Rows from block 5 of the image encoder of a small image captioner, named by matrix and row number. Rows with one number within an expert belong to one neuron, the router's apart. Each number is 200 + 20 x the weight over its row's rms, rounded and kept within 0 to 999. All counts start at 0.
Before each expert's rows are labels from the 100 images, of 14848, where the router gives the expert most weight on average: "responds to" is what is common among them; "colour at peak" is the nearest of a few named colours to the mean colour under the peak. Only what is clearly more common there than usual is listed. The data: made-up ball-and-stick molecule models.
# router: router (encoder.blocks.5.mlp.router.weight, 4x96), inputs 0-95
# up: expert up (encoder.blocks.5.mlp.up, 4x48x96), inputs 0-95
# down: expert down (encoder.blocks.5.mlp.down, 4x96x48, transposed), outputs 0-95

# expert 0
responds to: balls: three; small balls on sticks
colour at peak: white
router.0,216,225,186,209,184,196,203,195,214,206,192,174,193,208,221,209,216,194,173,160,180,166,163,171,215,179,170,184,225,218,194,197,201,167,206,216,209,220,228,201,216,210,221,225,225,192,203,201,179,211,207,185,208,176,217,182,220,172,204,193,219,208,175,187,191,203,197,122,227,190,189,165,234,208,207,233,201,193,230,234,174,206,187,223,203,202,216,199,202,201,207,185,188,166,178,188
up.22,198,197,203,212,208,224,186,215,220,197,209,205,156,222,204,177,205,214,179,179,199,214,214,174,172,201,177,209,230,200,198,212,225,186,217,199,216,223,200,174,251,187,201,184,209,266,184,196,207,189,173,222,209,180,201,209,213,211,218,185,193,224,220,213,184,211,204,181,247,239,207,186,213,207,202,191,195,179,202,185,212,205,147,195,206,192,178,190,205,176,208,236,178,175,213,154
down.22,197,182,160,193,157,224,186,197,197,198,202,197,183,189,185,213,169,204,187,179,242,201,216,226,199,217,233,197,166,185,164,166,210,208,193,197,202,201,210,210,208,210,170,233,205,211,224,174,239,195,182,228,174,183,187,200,204,211,182,180,179,199,220,206,200,210,204,226,193,195,230,189,227,187,186,177,232,208,181,177,183,188,218,204,176,151,196,193,208,230,221,205,221,199,215,252
up.23,193,193,177,208,189,183,191,222,157,219,203,206,202,207,213,193,195,194,213,198,194,202,204,207,206,174,226,218,206,205,199,199,234,190,206,222,175,250,208,206,171,159,214,219,220,141,178,207,199,204,198,196,214,189,186,141,194,195,219,192,236,223,198,196,207,198,222,167,202,215,175,176,185,197,184,193,200,237,203,241,194,188,216,211,181,190,187,202,244,205,195,219,200,203,159,239
down.23,186,192,227,197,219,198,208,144,201,200,183,211,215,209,237,242,217,193,247,223,212,193,207,181,201,219,208,210,214,164,228,212,224,222,203,199,197,192,215,197,164,220,154,213,208,230,184,222,201,218,219,174,200,227,185,166,205,180,165,225,156,204,190,211,198,195,193,207,204,207,211,192,218,201,221,207,167,205,208,173,210,206,223,196,204,170,217,221,241,184,207,221,193,207,205,178
up.24,173,177,191,203,211,207,236,207,215,206,207,251,202,182,229,189,147,217,166,219,183,204,196,195,192,205,185,165,182,225,194,197,223,246,230,183,211,214,210,191,191,196,228,166,208,198,210,204,177,231,227,205,204,207,187,202,177,199,203,216,215,201,237,184,232,234,203,223,200,200,214,203,178,214,217,178,173,171,207,229,188,210,206,215,200,189,161,168,225,201,214,205,195,197,175,224
down.24,162,185,226,183,225,187,218,233,179,173,190,209,212,168,200,175,204,194,183,219,184,176,173,191,225,191,222,195,202,207,209,221,160,220,213,213,166,202,213,193,214,226,201,176,173,192,176,201,232,225,232,198,202,214,191,191,225,232,201,203,198,199,187,225,183,175,212,232,214,210,179,215,162,240,214,180,217,222,176,175,236,200,186,209,222,181,179,213,161,228,200,207,202,193,198,213

# expert 3
responds to: dark backdrop; space-filling
colour at peak: brown
router.3,187,219,188,173,178,220,208,201,174,207,179,196,155,244,192,169,178,181,173,226,197,225,211,210,188,178,235,144,186,206,163,212,197,221,177,180,206,219,210,180,205,235,180,195,178,181,214,204,210,196,230,173,206,182,189,213,167,197,199,186,194,182,204,195,192,205,201,224,220,232,216,229,173,213,219,175,203,199,202,165,235,192,183,216,196,225,190,217,205,189,168,213,204,200,212,180
up.22,206,155,212,156,223,215,208,223,177,205,199,197,197,169,191,161,178,210,199,194,201,197,168,242,239,227,215,187,233,189,249,205,209,190,213,195,173,224,184,217,209,208,167,162,189,209,178,189,192,227,166,214,193,216,197,191,206,191,209,200,227,210,157,181,177,219,221,171,186,182,210,212,200,198,211,214,231,199,198,216,190,182,193,183,238,205,197,217,202,171,207,186,192,196,187,189
down.22,252,195,181,199,190,177,190,190,192,200,216,183,198,230,234,229,204,207,200,196,141,203,184,218,242,179,205,185,226,173,199,196,231,209,183,206,181,186,209,160,203,220,184,179,202,222,240,184,200,209,204,212,174,181,195,234,195,206,176,195,206,219,158,237,199,225,214,203,176,183,195,179,203,202,193,160,187,209,217,211,176,216,212,165,197,197,181,216,219,213,199,200,199,163,198,190
up.23,184,223,171,233,181,180,160,213,177,203,170,183,215,197,196,237,240,205,213,178,218,229,217,231,199,195,161,190,212,216,218,182,224,211,214,185,210,176,179,199,179,199,207,201,206,176,207,212,229,181,201,212,186,189,209,198,185,196,244,204,191,234,202,205,203,202,173,194,238,199,211,170,189,210,210,184,198,180,181,211,170,217,163,216,185,206,179,166,202,222,184,231,164,233,201,212
down.23,192,179,201,214,210,179,203,194,177,177,204,150,159,217,214,217,223,203,193,179,201,215,195,220,216,191,218,234,210,176,196,186,169,214,178,226,207,221,203,201,228,222,175,192,195,233,215,183,239,212,175,176,234,191,183,223,192,200,167,181,181,186,162,189,191,194,206,205,227,217,227,219,235,183,216,195,183,163,202,223,193,199,203,203,210,169,226,183,208,175,180,229,211,178,172,211
up.24,218,201,205,193,202,168,171,213,214,205,214,224,189,234,197,215,201,217,201,177,197,195,210,239,202,216,183,170,231,183,218,181,225,201,203,179,245,203,197,211,184,213,219,177,219,207,195,191,211,182,181,214,203,195,204,177,211,161,178,196,205,215,210,197,225,195,237,197,199,192,211,180,201,202,218,184,196,221,237,228,199,216,133,222,180,191,146,196,181,200,215,226,208,221,154,207
down.24,206,206,210,238,194,209,192,186,179,207,220,205,157,195,172,191,205,194,209,177,226,196,231,218,246,192,183,202,222,207,188,228,230,193,225,190,212,180,201,185,217,219,162,190,204,203,238,188,222,213,194,209,190,234,145,223,207,197,162,228,170,206,180,193,200,208,188,214,199,223,207,243,191,226,202,208,160,201,188,191,190,197,201,185,213,212,237,212,212,198,207,234,181,191,223,225

# expert 2
responds to: dark backdrop; yellow ball; space-filling; balls: twelve
colour at peak: brown
router.2,206,239,169,200,217,228,181,172,226,202,206,197,236,175,196,206,218,207,240,206,198,205,220,219,219,201,158,222,165,206,186,190,190,183,204,182,205,193,216,176,156,206,208,225,175,196,197,212,186,202,203,167,209,219,218,201,187,188,250,195,213,203,179,233,224,208,220,191,184,212,190,203,225,201,220,203,183,200,231,228,194,246,193,196,177,202,213,214,198,176,197,178,197,243,238,192
up.22,237,214,179,205,209,189,239,171,197,183,197,165,208,153,216,216,194,184,210,204,210,220,175,228,166,205,213,204,175,200,200,232,221,209,212,174,178,232,179,224,196,192,227,218,184,174,201,166,188,180,248,233,230,222,210,184,201,190,194,192,187,179,221,185,174,174,234,219,219,216,182,195,193,226,191,210,238,198,202,185,201,198,193,196,208,220,199,193,156,193,209,217,194,202,214,218
down.22,205,188,191,244,212,190,216,221,174,189,213,169,203,191,189,194,259,220,208,225,193,193,149,202,194,177,202,225,168,200,232,203,190,205,191,158,208,174,188,215,188,193,202,215,191,214,213,200,192,184,208,182,225,201,165,199,215,189,216,208,234,207,191,210,221,158,175,171,168,203,228,161,208,194,216,194,179,161,211,197,190,221,184,191,186,174,200,196,226,203,191,199,209,215,223,169
up.23,188,205,217,219,198,242,228,207,200,202,215,179,174,204,163,159,189,216,191,223,187,195,212,190,186,176,208,214,210,232,208,208,192,261,205,199,189,194,191,203,183,179,204,188,185,205,218,202,212,230,213,230,145,175,238,174,213,206,176,201,212,224,207,212,208,200,185,198,160,203,193,208,192,211,235,198,208,213,161,213,209,197,184,200,173,190,194,188,248,198,183,217,181,218,229,180
down.23,220,215,181,160,183,190,212,169,233,181,169,207,211,176,212,187,172,168,180,190,193,171,229,178,172,197,209,171,217,187,189,221,216,183,194,223,166,166,227,208,193,228,193,206,217,234,197,177,237,197,197,216,192,191,183,235,181,179,206,196,179,205,205,213,195,202,205,233,202,218,177,211,177,193,177,180,208,220,197,226,215,197,232,210,179,190,218,158,202,182,211,193,178,169,180,225
up.24,219,235,222,217,226,234,188,217,221,195,203,208,179,200,201,180,210,245,204,191,211,220,175,203,201,165,195,216,211,251,199,187,179,182,172,196,199,187,202,198,241,191,213,212,182,211,232,215,214,188,193,216,206,225,176,203,217,205,188,216,193,204,199,178,211,240,181,198,229,223,197,216,201,217,154,190,162,242,201,215,196,229,216,208,194,185,249,191,200,217,193,181,224,179,177,188
down.24,223,202,183,190,174,185,211,215,184,178,224,205,186,193,197,197,149,215,164,195,220,226,230,171,180,154,225,215,247,198,186,221,207,185,233,153,201,207,210,206,172,214,190,201,188,180,209,189,191,198,189,206,209,201,182,181,209,216,180,211,161,174,186,205,228,228,205,172,198,179,198,199,213,206,207,210,184,215,146,210,232,176,219,212,226,212,193,206,185,202,213,209,228,218,186,189

# expert 1
responds to: dark backdrop; small balls on sticks; balls: three
colour at peak: black; brown
router.1,168,198,184,168,199,161,180,239,221,179,199,183,218,192,212,225,212,229,195,184,204,180,185,168,189,207,219,222,213,209,223,186,199,213,195,194,199,201,193,238,180,199,208,174,190,225,247,183,216,202,209,226,191,242,196,204,223,243,171,200,199,207,178,162,213,192,176,206,207,223,172,210,212,223,168,186,213,212,188,193,196,191,234,186,200,190,205,205,235,207,189,196,191,186,145,197
up.22,209,185,224,171,179,196,196,166,206,207,205,212,209,196,221,191,189,215,221,171,184,189,190,160,201,207,197,174,199,166,183,182,207,206,232,201,166,231,139,191,219,161,193,159,184,213,203,213,187,186,179,194,214,215,167,209,164,183,214,201,205,159,203,184,201,172,214,228,202,210,181,195,187,181,186,199,215,242,192,205,182,221,197,170,209,207,213,217,169,216,220,217,218,220,207,177
down.22,190,158,238,223,144,210,208,213,173,200,182,211,212,209,186,199,181,209,191,201,173,211,184,200,220,199,207,206,238,206,179,185,201,234,199,166,180,208,191,202,169,220,159,195,211,200,196,202,217,177,247,232,209,196,167,230,145,202,185,183,191,220,172,214,207,196,186,194,181,210,189,214,200,195,213,195,190,183,195,194,207,239,228,174,235,201,199,212,191,209,213,220,217,224,180,196
up.23,185,189,197,164,170,193,218,207,196,219,228,229,221,214,192,201,197,180,194,166,219,206,223,193,177,170,213,188,213,172,186,203,225,228,174,188,180,224,191,193,212,217,197,228,180,173,180,182,193,204,199,230,218,207,164,160,177,196,222,178,220,219,175,206,202,201,170,189,218,188,259,204,185,176,202,193,181,200,178,204,213,240,197,189,232,199,188,191,215,172,208,235,178,228,185,211
down.23,222,214,230,193,179,190,188,190,207,182,172,168,243,217,187,222,198,206,186,191,201,188,201,200,223,205,186,207,195,225,175,190,206,212,214,208,210,174,187,209,198,209,195,184,158,189,197,162,203,178,208,197,250,182,192,209,197,222,196,223,155,245,164,243,207,230,178,198,230,224,186,173,189,206,212,176,184,187,216,208,213,221,218,214,202,197,186,237,196,232,183,218,204,193,176,231
up.24,214,204,236,194,211,212,216,208,178,178,197,200,174,221,191,205,196,227,144,192,163,194,201,194,214,212,222,199,207,212,208,185,238,199,188,171,166,220,203,187,193,170,188,182,170,195,201,191,184,224,182,204,205,150,160,178,209,235,230,218,203,219,203,176,253,199,213,242,183,214,215,211,207,206,182,198,231,229,183,178,207,199,201,190,201,179,193,205,210,233,205,219,219,182,203,200
down.24,219,194,227,222,188,150,163,167,202,194,157,184,183,174,175,194,200,199,190,223,234,215,181,160,189,191,182,216,229,213,179,221,222,205,177,199,194,203,205,226,215,209,156,191,188,216,217,209,215,203,225,195,207,211,201,199,196,201,188,196,208,188,220,178,200,234,200,213,182,168,171,208,206,201,184,199,217,210,188,211,151,200,179,201,183,158,179,221,188,258,209,210,212,205,200,201